config = dict(
    model='image classifier',
    dataset='coloured fractals of 300 iterated function systems on busy backdrops',
    train_examples=195000,
    image_size=48,
    crop_scale_min=1,
    horizontal_flip=False,
    targets=['system', 'colour'],
    num_classes=[300, 12],
    arch='vgg',
    norm='layernorm',
    activation='gelu',
    depths=[2, 2, 2, 2],
    kernel_size=3,
    stem='single',
    widths=[96, 192, 384, 768],
    downsampling='max',
    loss='cross_entropy',
    init='xavier_uniform',
    optimizer='adamw',
    lr=0.0014,
    beta1=0.9,
    beta2=0.99,
    eps=1e-10,
    grad_clip=1.0,
    steps=35800,
    batch_size=128,
    epochs=23.5,
    lr_schedule='cosine',
    final_lr_fraction=0.05,
    warmup_steps=3580,
    weight_decay=0.07,
)
Rows from block 3 of a small image classifier, named by matrix and row number. Each number is 128 + 24 x the weight over its row's rms, rounded and kept within 0 to 255. All counts start at 0. After the name is the row's rms in percent of the matrix's.
After each channel's rows are labels from the 100 images, of 14976, where the channel reaches its highest value: "strongest on" is what is common among them. Only what is clearly more common there than usual is listed. The data: coloured fractals of 300 iterated function systems on busy backdrops.
# conv: 3x3 conv (model.blocks.3.conv.weight, 192x192x3x3, each kernel summed), inputs 0-191

conv.57 096 [125 137 127 166 141 136 145 146 144 130 120 160 168 154 127 117 115 107 137 150 142 135 129 166 168 164 137 172 151 141 163 164 177 146 135 131 124 105 135 135 105 158 109 122 134 158 146 170 142 155 158 142 158 149  89 170 147 143 138 166 187 143 157 128 132 140 115 142 100 145 152 144 131 112 152 108 116 124 122 144 147 134 133 128 128 140 124 143 146 127 149 153 164 189 131 135 139 159 145 146 153 135 131 155 132 146 126 119 124 129 165 142 117 151 135 113 154 138 165 120 125 151 133 137 151 172 179 152 140 151 161 164 152 168 123 167 137 150 166 164 150 169 128 136 135 125 147 153 185 143 123 113 151 103 129 173 158 117 106 111  92 122 146 177 156 153 152 135 127 156 150 137 134 117 164 129 117 121 150 163 173 178 153 149 122 154 155 156 163 165 178 124]
strongest on: white; grey

conv.138 085 [ 92 117 112 114 174 135 117 104 101 143  82 146 142 120 146 106 133 128 139  87  35 138 154 125 113 115 144 161 116 149 127  94 127 100 147 151 135  99 138 113 107 138 121 122  89 148 148 140 130 124 103 136 143 161  70 148 133  76 136 120 126 119 141 146 140 136 139 114 115 100 162 158 161  97 128 133  93 134 131 152 108 127 138 137 136 145 100 109 127 108 118 113  85 164 107 120 134 121 137 112 106  85 166 149 142  77 134 121 117 124  97 100 171 109  86 142 100 148 124 140 116  91  61  95 102 115 122 154  96 110 114 121 136 110 117 111 170 107 105 140  74 145 138 146  98 153 126  87 135 139 112 127 133 119 169 130 151 130 147 157 113 106  89 128 157 125 119 162 137 165 150 115 119 101 142 110 115  76 145 110 124  58 110 130 132 128 130 141 109 105 117 117]
strongest on: red; purple

conv.29 076 [ 74 152 101 170 109 138 144 150  94 130  88 149 154 141 138 114 130 118 111  82 108 157 156 127 100 156 137 149 124 138 157 130 168 113 117 136 104 109 118 168  70 148 129  95 134 128 145 152 127 128 144 133 138 160 128 113 133 150  86  99 130 112 146 181 111 111 123 145 126 117 164 141 126  68 132 138 128 147 108 119 146 143 126 102 118 142 135  86 103 134  93 138 149 150 134 142  87 157 169 152 132 151 120  99 161 131 104 141 123 163 105 135 112 138 111 179 150 139 147  79 119 146 145 101 158 170 150 111 130 155  97 154 112 172  88 135 114 115 134 147 115 134 109 100 137 142 155 147 114 117 113 117 110 152 134 195 135  86 128  94  55 155 101 131 165 133 143 150 172 141 126 131 102  80 116 130 108 125  95 100 110 145 128 150 105 132 139 114 144 126 140 144]
strongest on: white

conv.132 119 [155 125 134 108 139 107 105 141 115 156 149 125 160 128 147 123 149  89 113 137  92  93 163 121  98  89 115 143 128 150 132  94 126 164 114 111 126 151 130 135 155  47 147 140 141  95  87 109  84 134 153 110 112 175 127 128 117 163 171 114 128 161 138 127 116 109 161 105 137 119 124 134 186 159  95 127 116 118 158  92 112 104 121 152 125 124 104 123 123 127 114  95 109  39 119  94 151 109 128 143 117 156 124 119 113 125 116 117 145 158 114 122 109 122 135 142 122 117  62 138 122 136 106 130 132 134 131 128 114 104 131  85 137  68 130 147 133  95 122 100 118 131 124 139 109  99 123 132 129 115 128 121 112 131 162 122 129 120 141 113 131 159 110  92 104  94  92  92 131 128 142 116 100 175 165 192 136  93 163  87 114  84 117 147 113 148 121 156 116 102  97 148]
strongest on: red; white; dense

conv.9 087 [139 101 136 148 165 159 129 134 162 142 156 135 118 161 127 142 151 141 176 142 145 109  98 140 184 172 123 123 111 137 134 135 166  91 150 157 119 136 142 140 151 155 161 159 137 131 162 157 124 152 129 158 168 120 122  84 147 132 153 140 168 145 149 122 115 119 118 168 181 135 146 139 157 157 152 114 133 128 139 178 126 165 123 151 140 140 148 160 130 137 131 153 122 161 162 158 133 165 133 137 142 143 140 138 138 120 131 153 147 129 153 105 140  92 159 153 170 156 166 154 100 139 113 133 111 153 156 156 144 141 162 101 137 116 156 145 121 142 145 154 130 116 173 145 113 133 131 121 145 168  81 151 159 110 165 176 174 158 149 135 125 134 146 173 129 149 153 158 140 125 138 143 145 109 120  83 167 130 136 151 151  75 157 157 144 133 159 156 148 163 141 162]
strongest on: green

conv.86 083 [124 116 111 118 124 143 126 160 137 105 108 126 100 133 102 129 132 106 142 143 123  76  82 123 141 107 132 137 132 111  95 118 131  99 113 108  82  93 169  74  94 138 135 115 131 136 102 118  97  96  92 140 134 116 127 138 103 156 131 124 155 128 142 127  93 110  93 112 119 116 134 126 145  55 120 110 119 131  99  85  92 132 109  86  83 109  85 130 116  86 114 130 126 134 125 117 108 148 127 149 172 125 144  91 179 168 130  81 149 154 143 100 102 131 124 141 117 125 113 155 130 105  73 157 127 144 146 130 108 137 135 114 149 116 157 104  65 136 105 111 142 140  78 150 118 133 118  83 158 122  99  98 108 115 144 148 123 102 127 118  69 128 128 135  86 135 131 104 110 119 134 110 109 123 151  88  89 103 148 131 119  61 134 121 103 113 103 160 134 100 146 110]
strongest on: green; yellow

conv.50 093 [ 97 144 152 146 116 154 114 142 121 144 138 161 138 138 143 138 117 154 114 106 128 149 136 120 148 107 135 153 129 143 105 137 101 131 146 139 111 173 165 162 156  59 122 134 110 105 101  89 144 112 125 109 141 162 134 145 132  97 141 164 143 117 115  79 115 117 153  96 128 121  77 148 142 129 133 143  98 136 142 157 173 126 146 148 133 111 160 134 128 141 123 124 135  40 128 138 168 100  86  77  91 161 151 129 117 112 116 122 122  97 112 133 127 131 148 114 104 130  58 123 168 159 133 126 104  99 175 129 159 118 148 165 112  98 140 107 146 103  94 154 102 122 132 110 120 161 122 122 171 117 169 112 143 176 140  83 135 146 152 144 172 170 101 129 140 131 113 105 126 103 142  93 141 157 146 136 157 101 148 137 126 131 124  85 127 145 168 124 125 105 128 121]
strongest on: white; dense; red

conv.96 120 [148 128 119 116 107  98 129 119 150 128 110 103 116 128  96 114 137 145 107 123 170 136 138  69 112  85 143  97 137 121  67 116 115 130 155 131 132 114 110 150 114  87 123 158 108 155 107  93 133 106 129 129 135 132 156 126 152 110 116  66 126 119  85 105 113 127  91  81 134 166  96 134 139 130 113 139 122 133 121 109 106 109 116 119  97 119 135 118 111 126 137 114 145  62 112 159 134 134  76 121 142 140 132 117 112 101 119 109  63  68 118 127  98 138 101  98  76 119  76 124 146 144 130 116  96  93 100 118 152 114 150 133 132 171 128 140  98 131  87 112 126  99 137 124 147 104 139 128  78 138 122 133 106 142  95 104  97 130 119  98 130 140 150 108 101 147 116 152 116  95 132 140 116  99 111 125 132 131  75 117 101 149 124 125 132  66  97 115 108  66 102 158]
strongest on: green; yellow; dense

conv.66 090 [121 137 107 112 166 138  94 151 114 149  98 144 123 140 156 158 127  97 107 133 107 125 170 151 119 165 116 152 118 103 196 150 154 132 132 104 119 106 140  68  81 136  92 112 132  92 131 124 129 124 151 132 140 123 161 127  87 163 143 143 145 123 107 135  94 131 133 145 150 141 186 142 191  93 131 112 134 113 104 114 121 131 132 113 109 124 117 133  98  98 149 124 143 121 136  56  63 131 128 155 146 163 162 119 124 118 154 167 120 139 120 134 111 157 114 137 167 155 138 167 133 122 128 153 134 143 146 139  97 155 153  83 140  55 100 137  97 133 141 121 129 120  91 158 142 162 134 120 166 139 124 141 128 115 168 146 113 107 129 111  65 113 154 131 141 112 154 120 103 119 127 107 103 166 162 138 107 123 129 135 121 131 148  99 151 162 142 150 126 148 117 102]
strongest on: red

conv.65 070 [118 148 123 132 103 106 154 114 145 133 113 151 167  90 119 130 127 149 142 100 118 161  96  90 141 103 116 150 112  77  92 118  98 167 136 145 139  97 116  58 157 118 152 100 150 135 147 139 100 147 143 106 118 158  82 128  83  94 136  91 160 149 105 108 113 130  94 112 124 178 129  90  83 123 155 104 141 133 154 110 148 127  79  89 162 120  78  89 127 122 117 122 164 149 111 124 128 119 156 148 130 106 118 123 158  94 148 151 128 119 156 120 106 113 142 169 109 135 181 126 122 110  92  88 174 148 147 136 117 129 104 139 154 119 127 142 169 158 165 130 181 155 113 127 121 116 161 143 125 141 113 112 131 109  99 148 100 129  94 111  83 128 139 130 161 115 150 125 154 149  94 128 125 118 124 120  93 147 147 125 118 170 132 151 141  94 144 123 133 156 147 112]
strongest on: white; yellow

conv.100 127 [123 140 146 146 138 143 157 121 141 136 148 155 156 175 159 153 130  97 157 154 120 126 133 162 169 161 144 152 151 145 131 142 160 133 157 139 142 149 131 146 117 148 154 152 143 124 144 163 159 135 151 129 141 135 117 142 136 142 136 143 178 158 163 152 135 140 143 155 147 168 167 136 148 146 156 117 139 154 143 163 149 153 155 116 147 155 103 152 141 157 156 175 147 153 151 149 140 138 151 144 165 139 150 163 150 153 157 153 148 121 145 142 152 148 148 149 165 159 164 122 136 157 117 139 156 157 160 153 149 134 144 121 145 122 131 155 156 161 153 163 156 148 158 134 138 163 158 125 167 175 131 154 153 131 145 161 150 161 150 139 130 146 157 156 150 166 175 169 150 151 133 149 165 102 147 100 160 148 155 163 147 110 149 147 160 137 179 142 169 164 153 143]
strongest on: white

conv.93 105 [146 126 103 120 162 120  99 139  82 141 124 142 171 118 109 102 127 123 130 120 125 109 157 139  99 101 148 118 115 146 134 132 124 146 127 126 137 145 116 132 107  24 146 101 118 137  96 133 129 127 164 142  93 140 157 139 153 116 126 131 151 151 138 120 180 142 149  93 161 103 138 142 149 138 124 127 117 113 148 137 138 140 153 130 118 130 149 116 114 108 127 107 132  21 112 149 151 110 127  98 111 168 127 142 138 109 125 170 141 127 101 162 111 132 116 117 128  98  23  92 112 141  95 102 105 122 157 137 125 136 126 111 141 118 140 149 123 111 124 130  92 135 125 127 127 117  91  99 180 126 145 116 135 118 177 155 139 126 173 157 142 168 120 133  90 107 136 153 150 150 142  87 139 133 132 169 120 102  95 120 145 115 107  99 120 141 117 119 124 107 122  94]
strongest on: red

conv.80 090 [129 136 158 151 129  90 135 152 122 127 115 111 113 123 107 138 143 123 124 102 137 146  83 110  83 131 116  62 123 131  85 115  98  67 121 127 130 131 136 159  49 125 146 130 167 133  83  95 122  99 130  98 129 114 156 125 143 109 133  89 143 146 152 124 125 120  98 114 150 160  96 119 124 111 127 140 167 147 111  92 105 118 127  73 102 121  97 120  81 114 132  99 133  64  97  94 103 116 147 157 140 124 103 122 163 147 119 125 143 132 100 109 141 139 125 154 120 130  76 164 110 108 137 137 112 149 118  98 145 138 118  80 119 137 143 161  77 115  98  96 169 106 146 111 126 112 102  84 126 128 119 135 104 158  92 149 136 134 149 147 119 138 143 102 107 122 115 136  99  83 130 134 128 141 129 123 134 146 107  93  94  71 120 120 141 126  86 129  97 111 120 155]
strongest on: red

conv.118 098 [102 168  89 148 121 125 128  66 144 141 149 139 142 112  81 135 149 154 164 110 119 131  81 111 134 123  94  92 135 119 116 151 124 100 156 115 108 155 108  76 126 117 136 111 107 143 116 150 102 138 133 104 129 122 101 122  82  95 106 148 120 116  85 129  76 147 154 138 120 167  99 144 119 104 148 129  91 135 115 123 156 152  99  79 118 112 145 137 127 114 132 157 140 114 132 108  84 128 151 134 148 132 133 144 136  92 133 117 147 167 147 166 108 123 162 128 143 130 170 112 148 117 134  84 154 162 134 128 122 163 170 174 125 151  97 123 136 149 153 114 104 126  83 122 157 128 160 145 150 139 161 117 144 149  61 165 131 132 108 108  92 108 155 164 130 123 132 155 135 124 108  97 133  73 119  77  98 123 131 120 165 171 111 110 124 155 135 118 113 158 108 114]
strongest on: green

conv.13 081 [ 77  87 177 123 129 121 164 131 126  85 133 176 153 129 153 154 129 110 106 121 171 131  80 144 171 151 132 155 138 112 139 147 154 105 123 135 141 177 127 125  59 147 133 112 124 150 138 151 177 115 132 112 122 134  76 135 108 141 139 146 173 143 145 152 177 150 123 172 161 149 161 125  99 125 153 143 104 158 102 140 136 146 147  96 136 124 129 140 114 154 149 163 153 168 146 162 115 149 134 145 146 129 145 137 138 118 134 120 121 120 148 156 141 109 110 143 149 155 150 142 147 177  92 111 158 142 125 116 117 160 138 133 132 177 132 141 151 154 130 161 126 136 147 148 128 140 151 156 160 147 104 124 133 118  86 176 167 122 160  94 142 182 141 139 142 150 173 174 114 126 112 143 126 169 128 142 132 133 132 147 145 161 139 135 165 128 153 115 165 143 140 151]
strongest on: white